config.yaml
train_examples: 195000
conditioning: "class"
cond_dropout: 0.1
norm: "rmsnorm"
moe: "top_k"
moe_every: 2
experts_per_token: 2
width: 192
positions: "learned"
eps: 1e-10
decay_fraction: 0.3
Rows from expert 0 of block 3, named by matrix and row number. Rows with one number belong to one neuron. Each number is 128 + 32 x the weight over the matrix's rms, rounded and kept within 0 to 255. All counts start at 0. Numbers have three digits each.
# up: expert up (model.blocks.3.mlp.up, 4x384x192), inputs 0-95
# down: expert down (model.blocks.3.mlp.down, 4x192x384, transposed), outputs 0-95
up.146:165112128001128128166128128128128153128128128105128128136128128162102092128072149128124136128128185110133128128128128128128138138195128128083199158073168088160106130177128088128128160077147128128128128134128128107160118128184166128119152128128176128128128106128128114071155176128139106128
down.146:177112148128164138128128118128128111128128128128068128128128128128087128128158128121128128128095128106077128134128128140139073090128084158108039128128099165128128082128126128128121128128128103152128128128128128095128081128130098140128200128073180128180111179128128198128128128141128113128
up.147:128123128128128128155128131184154128109167128109110128070128128073128128128128198128128164107217128158071128077135128151128067089128061132131086128083226128058128137083104128178156121128128128128155128166146172128056055046048083093066128110206237052128128128158206118128128128141138128139
down.147:161128064183128108110128128128118104067128158158127178128165139128188122128148128155128128128128128135128115128128128119072111068092095172107128101020145138165128151128128132128110128128142128147091156128154088128128128128102118095172093160128150128128128128171128137127128160171128219128
up.148:128128079143115128153103137199128172155128128200128128128074118128158128133142151202119128153128194110128190128080193128134176128128101197207100128128124160128156128128195092143114093128128128128140169128167072128128092128060198128139128133128135128170020148128155121128128130128163128149
down.148:150152048128128128070114128126128199105099098182134128128128128128186093128163128128128116166128149115128128078128145128136128108128094128104128126101128115128141130128132125128099128117146112101128188128128149128128092128128095128129102155128128125069128128128128128128128128128111189128
up.149:128088231128128105160128128155046146197158128090158128128128128128128135163128136096128184128128066128128128132128128128128088128128128120128128128131128145119128128128098100128128100128128128120128151128092210128128156128106128176128064128128127128050091213128128095128128098128104128114
down.149:128128084109128148073150128128139128128057128128140128128128128128128119128116128051114175106128083128128131128128030128128128128128093128128156128128176128163194128125128128128123116192128128128094111120134100207128152154103089176128181128128141183128116124058156078128128128129128171113
up.150:116128099249128128088212033128192104128128111128128128103128094128128255128190128128128128128126085128074222135128179105128151128197130076128175128110128075128081130097145220148146128128149128197128128128128128074207080069128128128128080128128152128072205142112128128128128128209177128128
down.150:158070101063216129234089159134075187128115047150128128128083132166036255128150128128128172128128128098128128175124078128128128082224128119128067080089128235128030155070139128128180128128160128138128141128027128014128080128159087128213128078128128171121248075128128128128128128128128086042
up.151:056181128195138128083154128128128147128065033128169106116187253128073202128128000128154062078184211181068094098085070128103161101084085000128146187152194128099143182147128112128198138128128128164123119159225158068089128128128128128128089165087173128128160164128133128074255160102198110128
down.151:128128227128128185197163128085160194120107147128128128074073000198045128134185173116128000062062177128068000185003128047096181108128128081069140128166069093139162095128192128111128063060115128222185128062149128128139128118248128021128128179198108157177112148128128128239153174130090175128
up.152:178049128128128127110077166183128081196136128175128128128128128128128128113128130120128095121128105115128121128158128128115102128121128128144100128128178137164128113135128117187128128128128108171092128135118065128128114128128139099128128064193128128164128171226128130208128128141128131099
down.152:070128128128128128145171128128128128128128128128167104128128128128128024128128100141164079080128128146128128128128159128158128128128162158128160128177128078128128214128128128128128128128128156129152128128128134182128214128128167081128128121128128128128143128180128128128086128128097128128
up.153:128128128131236128137176096128107161128128142147171128093141128106128128137128075128144098128128101114097128128128128176128128114128154134128128128128064146077101128138128128128181185108128128128128047128128128103146128128159072128128128109128058136128170091128128171095018128050095128152
down.153:175128128128117163051128172106155046127128128130128122157157128128128096128051144128128138145128128128128128134194128128128128128044088128080088128128118128128024140128128173128128123112120128128128128147124128174105128135128128128128128161128054128128128128128128160098169128128128147128
up.154:102139128128144128128128117139186128128128128122128128154092128128125128128128123101128128128124128130128183128180128128128128128128140139128128128099122096128128128164105128128128114128128128096128095128044079074126128059128129199155085053128128085080128156165080146157184128110149161128
down.154:128100128133128128177128128128128128128128169128128097120128128088188054128137128064086128128128167128194128072128128109128128128128128128128128128128155128128068128140128106128129029128178101090128128166146128099128128152128128128068128158128155128128055078128131127058151163073128114147
up.155:128083146135146142021128128128144132128054000128128142160145128128059147128128128128132109074128192128128177128082128134103128115099128128128183122128195210128128046128128128128128128098102128220112128128226128128128128209128128128128144128103077128207128162128180128128128202156184155147
down.155:128128128045128128174128128128128049198128166128128095128128128128110128141128137128151047128128128125204128169128128157094128219087136128177169166065128128110095128128128128145083181103128149128128112073128128128128215096155128128128151042050152128128128128136096103132124128056128128128
up.156:115128128128128128138147128128128128065128128154128128226098134128128102128128128219128128096125175128128128144074183191112154128096128187238121106128128119119128134128128155128154197128177126109111128115073128128125139074120127128083104128096150053128128128098128128023088180128094128128
down.156:187143119160122137132087101128131128069062128128130158092199128144163136128084052128107123115151128150128112128128126128128117096128128102127115082128198211128128128128128128123128148128217159128112215128170127128128197128128128128128112188128182098151128128128135108201128216114110128136
up.157:128128128128128128128128104128192128227061059180167130064097135128122154206186046086128142105116144128151128128128127128095108128121057038128126128091121128128128128183119128150164054124168115224114193130059050128128128034128128128216017128128079049128198128159128128158136128128200096135
down.157:103128099134168128122128139128050128128128128211183128128110128216128154128204126116128128128126101098095059128080128128087163128128144128128128150128128084128128080128126128100104128128128128174128163128128158128117128128128181128128164151120128128098128133128086128128128155172128225092
up.158:124130114128128232128128140128153128128128137128155128128128128128141057130143111109128128128163128116128128128128093220116110128128128108183128128128131026128128128111037128020189112128128128243128128128142128110119076128093128128128119128195141053128157128075201128157157128147128000128
down.158:156125128164149172128128177219128081089128128117128128128128147128172109125126128128128128128118128128255128100128128128070124110128052164128196128101145128128128128087128128128128161128083128133084230069152128128075128128128150128114128128128128128128065128128053128125128157041128128128
up.159:010139128098115128128128123179095128128128128128128115128177128128175137100166128125128190107087128128193138128088128128128146128104128137125128132151157128095128128161128091134159240178128099128156100091072128128128128131077170093130158128163064223128128154128129128128143128086089128128
down.159:150128128209128148128128133128128119070128128165128128159119128128179128128128128082128150128154128128093128166128127090128107084128068088128128128128128177128128088128128128106128192128167128160128163128128128128108128128157060128128046162128107189128128128128184128128128128185157156128
up.160:180128067128177128156104128176128128128196128128150142183085157128121128123156128128095128107128157111107128128150128100206128091128128118128128135118152128062128145114067116139173128177128128128145128128128137098130128105128128055128177128114073128128155128154120068128128128128128156046
down.160:128128128121103037128128128128128128136150128156099082128128166128128128128134146158128174128072128128083128128152216147094098128128132115128128128128128128128128123128128107128159133128134128134097092128128180139142128128128114128148128128128071128139128059128128128128128128128128128128
up.161:128130156128128149128128128128117128082135142052103138128098142085128128128133166236120089167144128128128132128128128132128157128128128047128128059128128119128078115128128128128128128152128128128128128182128128128096128057128131128146066128207128138128128128128086134183023128170169128142
down.161:122180128072128128038085184048128196108128128128136132150128096079092133128144046139144128152128091203128153128128162105145128128128135190128125074128128128128128190128128128097096105128128128096128173128132108128201150128114064128128071188128128091128128128110216138092128094051128128081
up.162:128133157151131194128162149089128128121150128161128180189051128115145137170151100128053128151128146086128121128128128128093118128128128189072133128090126128128128091105164128130128103128128128198097057131161128128128128064128083005170128171128128098128128159128128128128128128150173128149
down.162:128188108065157114156128129038141128105128131128122118128128136171103128151175112128078128128128124113128128128128128128128128148128128148160143116128108128145128181128128110128129096155128128255156128128128101128128102128089144086086128128128117073226128083128170087131100130154134171047
up.163:019128128128044233128128128178128149128143160115128176128128128000156128128128166188128058128206128179128128128128073176128193128049128128128000136078086128128128128128189128128128128128128128128075128177134128128061128128180108128128087128146128128096085128128128128128128117193128128165
down.163:128083128009128155128128128148128089128170129128140128128128128150128211128128142094078128128215128128128128120128120123128036128128128128128072139128084128128154133138189128128128128131128035128128128168104163128086128107154156128128128128128128128103128157061128128128128128126128075194
up.164:065128184255128128128231053175128128147175154163191187162122128128128173128102166128063184131128128128128102128128096135128152128118128075184128128106088105156078172128191128128128135086125163128128128128128110105128128131096128128128128128106178082110126128128108192128112142191183197072
down.164:128163128000098128172082128169128174128181005084128105128095128114144128128128174137053119128116128128193128123198128178143070128128129094153000054128128128128128128211222125191128128130128020128128129128144088012075199128068095112051091128127197128128090146146128128169161165106128128132
up.165:047128128128128181128128143119129128205128128128128128083128128094128128128128130177128128128128128091169128106144128128128128128084128128128155123120137181128128089213128057128092128166086138177060214128110128128128128128128186174128084128128128063151128145128128147131100058128128064128
down.165:138182079132050070128128175128128128128128128128162175128128126128155123117128128051137128128128131128128121128128078128075128099129126125173102128128128128106059128226128108128128113133128119128133166127127128128128095128089128128155078138128126128183155128128128120108149043176136172128
up.166:128128209135255187128143148128128027171128128128128194128128117128052128128103128128103128128128128128128128128128123128128128128128128128079077120000128122128132113128128073079219128128128057128128185128128128128128032128117053128128202022128128145099128162128128128128128128128128143051
down.166:130128061137141209128122128128161255128128113128128037128128128128128128128128128128128128117151094128128128128128128058128128128128211021049063128128128128142128098205181128171246128128204032128205128167128180215128066181155140128128128128128056121128128120091130128128223128128128128128
up.167:128065128128128128191255205128191072255128128111128163109200128110111014128199070082174128030194056128128206198128122128120155108128071161203128156135165177106156097128098122122128101128145128225081128100139128137128136081128107128124060205117097021128128146128097162128170062128128083128
down.167:070155128163128128000124104128097128100081057092161061128071007000088128240128088112128128050100232083193208197171029128128093128126128046168113148146170128035071128091128128128169200128194119128128124189068128179027182171128194112128166128246128053173108128128248049128128097128132043128
up.168:116128195155128151194174128128128128171128128128128118120128128128128133137128128194128059227194045128154065128128172128128208070107213128128072128177128128128128128097128134128171096128132128113128128128128207127128161128128128128103132061187139128128150128175128128128128090128168128128
down.168:138172143101175128128128128128102107189126190181128062204128128182128128080128128089128061128128087126128069150128076082128128128128128111128049175166082128199104128128121078128126166128128100128128109128128174141170128128128128128128128131120128142128128173103107128128204065129105100128
up.169:128128168163128128109128128128150070222128128164236128128128128128060128128128166134144160085128128128128128138128128128128128116128119128128128100128128128128090085105128122128128123128132082128128207128128128128204160155156128122142152128178124128128128128163128128128171128128148119128
down.169:160128128128128128088152114128123128128128141188103128095128114126092142128102093128128128128128128128128128165128128116128124128128119128128126124128128143178128128073128146128128166128128128093128128128128118128128158146128128156231128128128128128151127078128128128128128061128161151128
up.170:148077128123138128075128060118128128128201128144216128099202095118128128080128086096121160082128128128125128128128128128124128042128068106139128128128128175155160128128128128128128128128128070128128110152136055128177128128164128103128118128172107082198128168128156073154138156128224072171
down.170:071128128178121128064128128052128128128128128128155128089077110128128132128128128128128163128128103128128128128112079243128195126133179128155107128093187040143193128105123204128115192173088128128127124113128112162116128128128128128165144073102128128125150077128128128128128128128176128128
up.171:128128128108148121165235166128128202153128216128128128128124143064128033128092118179128151128117128128101187209128128128081128128129128105136161089135110098047163128128128132128128128128128128128166128063128128128128111097084128128128045116128076127128118128062187128128141132128191081128
down.171:128125024070086128039128128231177153180128094128106073128128101128158173128128169128085128114096128128128128128128128128070134138128181068128158134161128128128128128128128186128128128128142128128128084154128173121128128156191128128121128128128128128075128148128152082128174128130128156180
up.172:128128128128128137128128140138199094128185189128137192154170149150128121140183088128128128128128104106059128128128134128141165128128050128135128128095179170172128174128188128141187128128128063100128128099128128162143128159128128101128128128128128128084128222093128128128129116128127128128
down.172:128138128128063128140128210128128128134128138128128128099130186128157128113180194128154187138124128128128128140142092128081136163128128128128128128155091128128197054128128128135128141129118128112111102163128147128128161089095104098097128131128121128128128128128128128096210128145092111128
up.173:128117128178220128154178128124095186091128128128139128128128133091128128128128128128149128128128128089128128128085128128076166128104103128128139095128147128079128128128128076087129134128099128096128132107112128128128128043145128142128128167128076157197191128128056128091140128159119128149
down.173:165133128121151129128128128128128053088128178045157128165128072129128159128143128128128103128073128183128116128159131082114128128096128128105128092128110128128099128209128128128128128128109128128169096128128128169128166145128167156087128128128139128145177170059128128128135128128128028104
up.174:147128128153128172128164128128128093255088128092128133114209128128128128080084128128096128180128127089128118128042194209128139091101114070128128188138136128128128093135128099147141149056174128186128092180202081128128038087165079128157082128128128107183101080128014128128055128128144164087
down.174:081128145148128128080126128094083128204128153134104128117205128114128128128128128128169128039128133176128128177057079128128167170128091083128128070174145128068153128156048128128128128180128172128128128211200128128128105040156128176072090109126128091094128162128169109130067181162128128128
up.175:100128210128128128128094128179176128128121128087128089128112128128128128128085128177097130143098128161128107076128102128128128128128078096098128055128128128128146083128165128128128120109128128124128128128128128179128151069128128128129128187092128128128112128131100128118184128128128118128
down.175:141131096077128128047172128128097128179128072128075128146128128137128128154082068128103128128108128145088128128100157143158128136128128128128128064128128128128128128109109128128128128104217128162128146128133128128141154176128128076137128128128158128128118128128155128106128091116135172057
up.176:128204189116128135128159127161128128158128128128128195128128128066128128056128128128128128064128128128128128128122128128128128078145082128128132128128128128031128128207128128128175140123165120128128128132133128128128180034077154128128139128128128128147128128110128128137128128128128128128
down.176:128141128128128066128128128186128128128128150205124035128128128128128128128128128128128128128128128128128128128128128128128128128128090083128128128180128128128161128139128219157128128111128149128128128128128145148114207128128128128173128114175128128128128069128128118128136208128128128128
up.177:058127143128192128195128124128107081110128152128092128117128128114128177128044128151128128128094079088140128109079140128128128097097128170105128128128128119128110066128128128110128128189128144068128128128082128128128128128128149184128128192128153133128079128131081158174128151065128177128
down.177:128062085128128181096128128141179138128003128128128073128128128121101128166128086064128111128128128074065128128128128138128128128165146128128107094173178128128093137128153128128115128161128128046128128128128177160128126085128097110108101128128195151128016128112128128067121128128100106157